A small image embedding model, trained from scratch.
Training: adamw at rate 0.002, 40000 steps, batches of 64, held-out accuracy 100%.
Data: trained on dead-leaves pictures: piles of overlapping shapes, 36250 training examples, 70.6 epochs.
Rows from block 4 of a small image embedding model, named by matrix and row number. Rows with one number belong to one channel. Each number is 200 + 20 x the weight over its row's rms, rounded and kept within 0 to 999. All counts start at 0.
After each channel's rows are labels from the 100 images, of 14976, where the channel reaches its highest value: "colour at peak" is the nearest of a few named colours to the mean colour under the peak. Only what is clearly more common there than usual is listed. The data: dead-leaves pictures: piles of overlapping shapes.
# sq0: squeeze pointwise conv (model.blocks.4.sq.0.weight, 64x256x1x1), inputs 0-85
# e10: expand pointwise conv (model.blocks.4.e1.0.weight, 128x64x1x1, transposed), outputs 0-63
# e30: expand 3x3 conv (model.blocks.4.e3.0.weight, 128x64x3x3, transposed, each kernel summed), outputs 0-63

sq0.51,161,177,187,242,186,210,220,182,179,185,187,184,226,166,200,174,191,160,187,241,155,193,234,159,163,189,150,179,177,185,216,183,182,180,186,235,155,174,156,189,157,190,224,189,172,177,184,179,157,179,174,191,215,173,169,184,188,178,177,182,164,191,189,192,157,181,184,168,186,186,187,172,164,153,209,206,187,221,193,196,186,191,191,153,200,159
e10.51,178,161,176,223,206,183,193,183,183,228,187,175,165,174,180,185,210,194,187,181,183,170,189,170,197,188,200,182,185,157,173,214,219,177,188,192,190,224,192,175,193,172,171,185,186,197,180,212,200,226,174,172,219,191,214,214,191,185,191,199,223,174,159,185
e30.51,229,203,199,217,209,203,188,213,194,194,178,199,212,164,185,211,219,190,215,227,227,142,252,222,210,205,187,184,188,174,179,210,142,223,189,205,176,225,170,208,170,203,188,229,207,214,190,238,225,223,167,202,203,190,209,208,233,210,210,213,204,190,221,186
colour at peak: blue

sq0.42,157,221,165,186,176,191,188,191,190,199,193,172,186,210,235,182,222,181,204,187,160,200,182,183,187,241,190,201,191,200,195,220,197,193,237,186,156,181,160,179,200,192,187,199,221,182,195,193,159,185,178,176,195,229,226,217,194,178,202,201,198,245,170,188,178,199,216,188,178,195,226,224,158,162,192,216,169,187,239,235,200,246,242,162,224,152
e10.42,202,211,191,185,229,250,190,189,189,189,250,217,176,180,188,201,207,252,180,190,234,205,251,176,186,247,255,202,182,188,180,224,192,192,217,243,185,195,243,220,227,192,178,184,186,192,187,177,202,213,182,182,201,187,196,195,189,204,194,205,191,212,181,189
e30.42,213,183,207,208,212,199,187,193,222,187,196,209,210,175,188,183,167,181,180,162,195,172,200,170,196,200,196,194,189,172,237,172,161,176,179,161,187,202,157,169,152,197,206,218,202,208,160,223,220,223,205,190,211,187,210,222,184,203,177,177,198,195,154,172
colour at peak: green

sq0.33,211,215,195,165,223,186,226,254,216,190,190,221,178,235,191,220,202,212,193,168,212,250,165,221,218,187,212,236,217,194,178,216,187,242,190,171,213,218,213,192,219,200,177,188,219,219,189,251,217,184,219,220,178,218,221,211,188,177,219,189,241,186,176,231,218,189,210,239,222,188,175,219,212,213,179,172,188,184,194,179,243,184,186,208,171,212
e10.33,217,191,200,188,153,180,207,203,200,194,183,206,220,224,201,214,193,176,198,198,167,205,175,214,185,189,178,222,215,207,222,144,172,228,188,188,190,180,186,216,194,248,218,215,193,200,205,183,196,220,222,225,185,186,192,190,193,216,194,212,190,208,213,201
e30.33,202,197,188,199,188,194,171,187,185,170,202,196,185,187,180,177,164,155,187,188,181,191,187,208,195,196,188,225,172,187,187,169,182,167,175,187,172,194,213,187,172,199,191,218,196,192,190,189,197,217,202,165,195,169,183,193,211,204,177,186,180,179,182,198
colour at peak: purple

sq0.22,175,180,205,235,172,183,200,160,145,195,203,171,223,167,191,178,190,168,197,233,177,176,232,148,153,194,145,164,176,194,189,180,204,159,191,227,182,176,178,198,170,158,219,199,178,178,204,164,177,200,180,171,188,176,173,179,199,202,178,205,165,197,202,177,168,202,181,164,171,199,183,173,188,177,183,191,209,219,192,196,173,196,194,177,194,192
e10.22,179,177,196,230,192,190,211,196,197,231,194,190,173,174,194,177,176,200,189,199,183,184,196,169,224,196,202,176,187,176,174,190,233,178,196,197,218,233,201,178,179,171,176,174,219,220,194,235,180,239,176,171,182,221,191,190,219,183,214,183,235,187,172,201
e30.22,188,197,208,221,225,207,212,217,194,213,187,209,223,179,220,211,193,212,209,214,206,198,208,214,219,192,206,237,197,191,141,180,171,200,212,189,203,228,188,197,168,190,220,239,222,210,155,211,204,197,137,179,207,215,215,210,215,212,213,197,201,218,210,177
colour at peak: blue

sq0.52,165,215,175,184,193,186,198,193,183,192,177,193,188,213,233,183,223,185,186,185,158,200,168,202,200,236,192,191,192,183,193,219,183,195,234,173,152,181,155,174,195,188,189,190,217,192,183,198,158,183,179,195,192,222,219,223,188,186,204,185,211,238,170,193,170,181,224,196,193,188,234,220,163,160,189,209,167,186,235,234,194,238,237,158,222,151
e10.52,189,194,174,196,225,221,196,171,171,204,225,206,163,172,168,198,212,231,176,171,223,192,224,172,198,226,227,191,176,169,169,226,197,181,208,225,193,202,232,212,222,165,171,181,189,202,170,182,206,215,173,171,213,202,206,205,199,188,202,195,204,209,166,173
e30.52,229,174,204,206,203,197,197,205,225,186,169,200,208,165,196,188,197,184,178,175,194,155,221,184,184,193,198,176,196,170,250,193,152,182,175,185,192,201,173,192,162,190,181,208,203,213,174,218,226,226,165,203,201,188,211,210,187,203,196,178,208,188,172,176
colour at peak: green

sq0.2,173,214,173,171,172,197,210,222,222,198,201,167,168,205,235,177,213,193,205,172,173,236,162,211,211,233,222,227,184,205,203,212,208,220,230,168,170,178,174,192,198,211,170,200,217,173,204,228,174,182,175,173,202,225,220,209,201,183,193,204,212,236,168,217,181,208,206,233,172,203,229,215,172,175,200,207,178,170,230,226,233,235,233,176,216,169
e10.2,207,213,199,184,219,248,186,198,196,188,249,210,166,179,198,210,213,254,185,199,225,199,249,172,184,244,256,206,172,180,176,217,196,184,218,246,183,188,244,212,229,204,173,175,182,190,197,173,204,206,179,184,201,186,196,195,187,208,194,213,183,210,176,198
e30.2,208,178,205,206,207,204,176,197,211,192,209,207,207,172,181,182,165,179,172,167,199,172,202,173,189,208,196,197,181,171,226,166,165,179,187,160,180,200,157,174,159,195,205,219,203,207,166,219,218,220,206,187,205,180,210,221,186,206,178,175,191,192,150,181
colour at peak: green

sq0.45,170,214,173,173,177,201,179,166,204,200,197,179,181,203,245,168,226,193,200,175,166,181,161,200,203,246,207,183,181,197,205,216,198,179,244,165,161,167,164,186,193,210,183,198,216,176,200,179,161,194,169,180,205,217,213,216,198,194,194,202,192,248,168,186,159,202,217,194,175,200,240,211,157,167,199,217,194,177,244,243,176,248,245,170,225,162
e10.45,202,208,194,179,236,244,182,192,193,180,243,217,180,177,191,206,214,244,182,194,228,208,247,188,182,244,246,198,180,195,175,227,188,187,221,252,177,183,252,221,227,186,187,185,182,186,189,168,200,214,180,176,208,186,204,204,184,203,187,204,183,212,190,193
e30.45,217,184,203,204,206,197,197,201,226,178,173,206,207,172,193,190,182,185,178,172,201,165,224,183,195,194,192,194,183,172,235,176,157,182,162,188,195,203,168,191,158,182,200,214,202,207,152,219,222,226,173,211,199,187,212,212,190,200,177,181,211,202,177,179
colour at peak: green

sq0.36,219,178,187,189,191,203,198,195,198,229,244,192,183,179,193,194,178,226,239,189,218,198,184,203,199,196,199,199,194,250,202,177,241,195,199,186,220,194,220,237,215,195,178,240,177,194,244,206,213,205,193,187,203,176,183,177,239,207,192,247,201,201,198,209,204,244,179,206,186,243,214,183,208,214,201,189,196,181,209,210,205,196,199,217,204,219
e10.36,206,219,249,189,203,200,192,250,251,190,199,195,216,187,248,202,204,207,232,251,195,189,209,219,196,200,206,192,193,217,185,194,191,190,209,201,193,191,210,192,205,209,218,191,203,194,244,190,193,221,185,186,199,197,198,198,194,204,194,204,192,193,219,259
e30.36,215,172,193,208,206,205,225,208,154,222,172,207,194,178,234,209,210,182,197,198,211,172,199,210,200,187,198,221,216,184,130,198,172,175,204,199,229,203,167,195,151,207,208,204,200,211,202,212,207,202,194,177,196,226,198,212,215,196,218,177,193,233,184,190
colour at peak: black

sq0.18,227,233,199,198,238,196,181,190,190,186,190,232,202,240,191,241,219,177,182,200,228,196,194,184,179,205,183,187,239,185,194,230,190,180,207,198,230,240,230,199,229,186,205,185,234,239,191,181,228,197,238,232,194,233,240,231,192,197,241,190,195,201,188,180,232,192,231,178,236,190,194,235,226,229,194,189,195,200,199,194,172,200,201,225,187,231
e10.18,166,175,183,202,201,196,197,184,182,201,202,223,229,229,183,182,164,198,181,178,196,237,202,220,191,205,196,235,234,230,229,191,188,234,185,193,191,198,197,215,174,222,210,239,187,196,184,198,154,196,232,224,189,187,210,208,191,177,186,183,196,228,210,185
e30.18,173,200,193,192,193,191,180,189,189,175,200,199,193,197,175,163,178,180,195,196,178,195,187,205,197,197,185,218,162,200,179,189,196,156,178,201,181,193,216,193,204,176,179,214,196,190,179,173,182,205,187,189,198,167,194,171,207,190,163,199,194,175,198,188
colour at peak: purple

sq0.13,165,223,179,185,180,194,176,166,197,198,199,175,182,207,248,182,223,192,201,185,168,182,186,192,197,244,202,179,193,199,199,222,202,180,244,189,164,181,167,179,206,202,183,205,221,186,199,184,163,194,181,181,200,225,221,221,196,195,206,206,189,247,183,185,175,204,220,183,179,198,254,217,169,168,196,222,196,180,244,243,177,249,242,170,233,168
e10.13,198,210,191,184,229,244,189,191,191,186,254,219,185,182,189,202,202,252,176,193,233,210,258,184,191,255,255,202,186,195,185,221,186,193,215,249,184,193,262,219,217,186,188,184,186,192,187,170,196,217,184,185,197,190,196,193,192,203,193,198,193,216,192,192
e30.13,219,180,205,212,214,196,200,199,229,180,166,214,210,176,198,194,180,183,176,165,202,170,213,167,192,191,198,207,192,183,239,181,166,172,167,179,206,204,173,185,158,187,212,220,203,207,155,221,226,221,168,198,202,196,218,214,182,198,181,175,209,207,168,170
colour at peak: green

sq0.43,172,209,218,179,173,199,163,175,186,193,184,173,169,196,225,179,215,188,179,174,175,176,201,183,181,227,185,176,184,181,203,211,186,173,226,192,176,180,176,183,203,187,167,180,207,180,189,176,174,223,180,171,202,206,204,209,182,223,186,188,188,227,230,177,180,188,209,200,174,183,227,199,179,176,203,213,236,162,222,225,177,230,227,172,225,179
e10.43,183,186,188,174,227,223,219,184,185,168,225,217,173,177,181,185,175,227,167,189,227,213,228,180,238,229,228,209,180,194,178,216,173,188,190,222,220,166,233,213,219,190,182,174,215,225,178,181,175,181,180,177,177,231,187,188,219,184,216,198,169,216,191,187
e30.43,191,165,209,202,209,197,196,203,209,198,155,207,213,210,204,200,178,210,172,141,181,214,188,141,201,196,216,194,193,210,216,190,202,187,192,151,204,206,202,149,190,161,203,186,198,203,181,189,189,191,162,195,201,198,207,211,169,192,193,164,214,198,139,170
colour at peak: green

sq0.5,216,175,186,185,189,209,193,186,199,231,239,192,186,177,193,192,177,225,239,186,215,196,189,197,199,193,197,201,193,245,210,174,240,190,198,185,217,193,218,236,211,200,182,237,174,192,241,202,210,202,191,187,211,172,178,173,238,203,190,243,203,198,199,206,201,240,179,207,185,241,213,179,210,211,209,195,193,185,208,211,202,191,199,214,206,221
e10.5,202,221,249,183,192,197,197,247,249,185,194,189,213,183,246,200,199,204,232,251,191,185,207,213,202,195,203,191,189,216,179,187,185,184,208,200,197,184,208,183,200,207,213,187,208,200,242,193,191,219,180,181,193,199,192,194,199,200,202,200,186,185,216,250
e30.5,216,170,200,207,204,208,222,211,149,221,174,208,196,182,233,204,226,192,201,202,206,183,198,210,201,192,206,220,218,194,131,216,181,172,214,202,227,204,173,201,167,207,207,202,199,213,211,212,205,202,194,170,199,228,197,208,214,198,222,175,195,232,182,187
colour at peak: black

sq0.31,216,184,182,189,192,196,196,189,192,243,246,195,193,193,196,194,180,232,253,189,215,193,182,198,198,198,188,197,195,254,198,185,245,191,201,189,217,195,217,239,218,194,188,253,186,193,246,197,212,203,193,191,198,184,189,188,245,200,193,249,194,200,198,203,203,243,188,199,192,245,214,191,206,213,198,198,191,191,209,208,198,196,197,217,211,217
e10.31,203,217,244,187,206,205,185,245,244,190,204,191,214,174,244,197,206,212,227,244,197,184,214,219,195,204,209,184,181,212,170,197,191,175,207,202,187,191,216,196,209,208,218,183,202,187,241,183,186,220,172,171,195,190,199,198,187,200,191,200,191,194,220,246
e30.31,221,167,200,208,203,206,226,207,169,204,162,214,194,174,234,196,204,178,197,191,207,166,200,199,190,192,198,224,213,173,144,196,158,168,192,196,235,200,155,191,146,205,209,212,202,210,199,214,209,203,188,183,192,221,202,214,208,192,215,172,187,234,177,192
colour at peak: black

sq0.47,199,185,176,171,190,191,242,247,216,205,208,189,180,200,195,193,181,239,210,172,197,251,173,229,233,188,225,242,190,215,188,186,210,250,191,175,198,195,198,205,201,212,171,207,188,190,210,264,199,171,191,187,187,183,188,186,211,174,190,212,233,187,178,246,197,208,184,248,188,211,185,186,191,199,190,186,182,179,199,197,258,186,187,196,201,193
e10.47,218,202,219,185,178,181,187,219,214,189,179,161,181,175,216,225,213,191,217,214,171,157,189,191,186,173,193,165,161,188,172,176,195,179,199,186,192,188,198,156,216,209,189,160,205,188,219,174,202,221,171,180,202,186,194,198,190,218,188,227,188,159,186,214
e30.47,218,178,199,215,205,216,182,209,161,210,222,201,202,164,197,197,181,153,169,189,209,175,215,202,198,210,208,219,193,176,168,171,161,179,209,173,186,210,168,190,159,214,217,208,204,207,193,210,205,211,211,163,209,189,201,218,209,213,212,170,177,198,165,198
colour at peak: grey; pink

sq0.61,175,211,187,172,200,215,190,187,210,196,175,199,188,213,236,181,222,178,183,175,162,205,166,202,193,235,202,182,190,182,225,216,175,186,234,165,158,182,161,176,188,216,190,189,212,191,178,198,162,189,179,202,224,220,216,217,187,186,200,181,195,238,178,182,171,177,220,191,201,184,237,226,167,164,214,220,165,191,238,234,190,237,237,162,222,159
e10.61,196,193,167,186,221,216,190,169,169,195,220,205,168,173,168,197,226,226,188,172,218,193,219,174,196,218,220,205,172,171,171,225,191,184,200,220,191,185,222,212,215,169,173,190,190,198,169,177,207,206,174,172,219,199,222,221,196,191,199,202,187,205,165,171
e30.61,225,172,201,206,203,197,188,207,214,186,161,202,209,169,184,194,214,182,173,186,195,155,237,193,186,193,196,149,193,194,246,210,153,189,174,199,177,200,179,205,178,189,173,205,202,209,195,212,223,224,172,217,201,184,212,202,193,199,198,187,200,176,181,178
colour at peak: green

sq0.15,194,191,240,179,183,189,155,184,176,180,190,180,164,191,196,189,190,168,169,174,193,168,210,176,178,196,183,184,189,182,196,191,191,179,195,193,193,190,194,190,195,181,163,170,189,190,198,174,190,241,188,180,194,186,185,189,181,254,191,192,191,204,253,167,184,201,190,197,184,186,200,185,201,192,189,194,261,157,190,197,159,205,194,198,201,207
e10.15,196,181,194,184,182,210,255,194,194,181,210,202,190,195,194,192,168,210,196,196,201,206,210,189,247,210,206,195,190,201,195,179,179,197,174,204,246,183,208,194,185,202,195,192,250,254,193,205,165,197,198,193,172,251,189,189,256,198,260,201,177,203,197,196
e30.15,173,171,209,208,210,205,196,205,204,211,165,204,214,220,205,215,199,217,183,151,177,224,151,152,208,199,231,184,200,219,202,208,219,190,212,165,204,209,218,164,211,161,212,165,206,212,192,159,159,174,173,189,207,199,204,203,166,205,196,172,230,192,160,185
colour at peak: red

sq0.10,199,238,193,183,208,198,181,183,193,202,197,201,188,226,249,208,241,181,197,184,201,193,183,189,183,257,191,183,210,197,198,241,197,181,255,184,201,206,202,181,221,191,190,195,239,208,194,175,200,197,207,208,198,246,239,238,194,198,215,198,194,257,186,179,203,198,233,182,209,194,228,235,195,200,198,216,195,188,251,244,180,258,256,198,228,197
e10.10,182,193,174,185,220,222,196,176,179,180,229,248,206,209,174,181,179,230,153,179,219,223,227,199,191,231,228,225,215,211,206,212,170,216,202,225,185,180,229,251,216,199,199,208,184,194,171,182,176,210,212,206,192,192,199,195,189,182,189,183,186,247,199,179
e30.10,198,195,189,186,192,186,193,182,216,161,177,200,190,187,187,174,179,167,180,180,175,183,199,191,199,192,179,218,167,199,221,169,172,157,162,193,201,189,202,177,177,169,190,218,187,184,162,206,211,214,168,191,188,182,197,176,204,182,170,183,191,195,180,185
colour at peak: purple; green

sq0.27,194,188,230,183,183,164,159,177,164,181,198,185,178,185,169,193,183,167,178,183,192,162,212,166,169,181,170,174,189,188,176,184,198,171,181,203,193,190,193,200,195,174,176,184,185,192,201,177,190,230,193,179,175,182,184,182,193,229,190,199,186,189,239,161,189,204,183,190,184,194,184,181,196,193,167,172,238,180,174,173,170,191,180,196,175,198
e10.27,178,171,201,192,168,198,238,203,203,193,201,186,184,182,202,183,173,205,207,202,187,188,201,188,251,201,201,182,184,197,180,178,200,182,169,194,233,196,205,177,184,193,196,182,231,239,202,208,160,208,184,179,174,245,195,198,234,191,239,199,196,190,192,204
e30.27,164,153,210,201,205,214,199,208,204,207,180,207,213,214,203,215,194,209,186,160,177,217,141,163,209,200,226,188,209,218,194,201,205,189,215,175,205,208,212,167,192,155,211,182,205,203,187,155,150,180,181,187,203,195,200,213,169,211,199,166,219,198,172,189
colour at peak: red; orange

sq0.29,183,188,191,181,197,191,244,256,231,197,199,196,186,204,215,199,180,221,194,179,189,251,190,253,260,197,244,256,196,209,186,188,193,257,200,191,186,196,184,185,200,219,185,196,194,197,197,263,197,196,199,191,188,192,192,181,194,194,197,196,252,200,190,247,202,195,184,262,194,196,201,191,200,196,188,187,191,182,202,200,256,200,198,184,201,184
e10.29,234,181,196,181,185,186,196,197,197,183,191,182,168,194,200,238,223,194,206,200,176,173,190,171,197,191,202,177,180,160,191,184,192,190,192,192,192,179,199,177,235,223,168,180,191,195,199,174,226,199,192,196,205,196,203,203,192,243,196,245,180,180,164,199
e30.29,205,176,205,217,215,219,172,215,172,222,219,206,214,166,184,215,188,196,160,181,228,178,196,207,200,228,210,213,197,194,188,193,172,206,234,155,177,217,177,188,189,210,219,204,210,211,205,220,211,202,206,183,209,176,216,226,211,221,212,167,196,168,168,197
colour at peak: grey; pink

sq0.8,178,196,196,185,202,189,244,262,218,211,201,201,190,217,216,207,194,229,205,187,184,256,188,246,256,197,227,277,199,212,187,196,194,287,193,190,181,207,179,191,192,207,190,203,204,200,200,287,190,197,203,198,188,206,204,190,200,199,202,200,233,197,195,265,203,196,190,279,201,202,202,207,197,186,186,195,198,186,199,201,254,199,196,182,199,177
e10.8,237,177,198,186,180,181,195,201,204,191,188,192,190,209,199,241,221,189,201,203,168,185,185,186,196,184,199,195,193,176,212,184,192,210,182,178,199,185,190,186,225,240,179,198,192,200,200,170,225,194,207,217,195,197,196,196,197,239,200,247,186,192,178,204
e30.8,211,175,206,222,209,215,161,209,172,201,220,201,213,164,165,205,189,176,159,182,213,186,201,209,194,218,205,218,183,190,184,181,170,199,217,164,164,221,186,186,180,215,221,208,211,204,180,216,204,217,217,172,209,160,210,218,215,222,201,166,193,164,175,191
colour at peak: grey; pink

sq0.32,195,207,201,181,211,194,253,268,213,202,201,205,190,239,209,212,200,210,194,184,197,275,189,228,236,194,223,265,209,206,190,208,198,275,194,191,196,214,197,201,197,202,189,194,214,207,199,282,198,190,209,209,190,218,215,203,200,197,214,199,250,195,196,264,195,199,201,266,210,200,199,220,186,196,189,192,203,187,198,192,271,193,193,195,192,188
e10.32,228,176,204,191,171,173,220,207,206,189,177,192,197,220,206,227,210,173,209,205,159,196,174,197,194,184,175,205,202,198,218,165,189,220,177,165,197,186,182,186,213,256,194,207,199,210,206,185,217,198,217,224,193,197,200,200,198,233,203,237,189,190,195,207
e30.32,193,188,189,198,187,192,162,196,170,206,218,193,194,167,169,191,173,161,168,174,193,195,193,205,185,200,193,221,178,171,177,170,186,195,203,165,162,202,202,175,177,200,202,198,197,194,185,199,198,200,205,156,204,162,198,201,199,198,188,168,162,165,170,194
colour at peak: pink; grey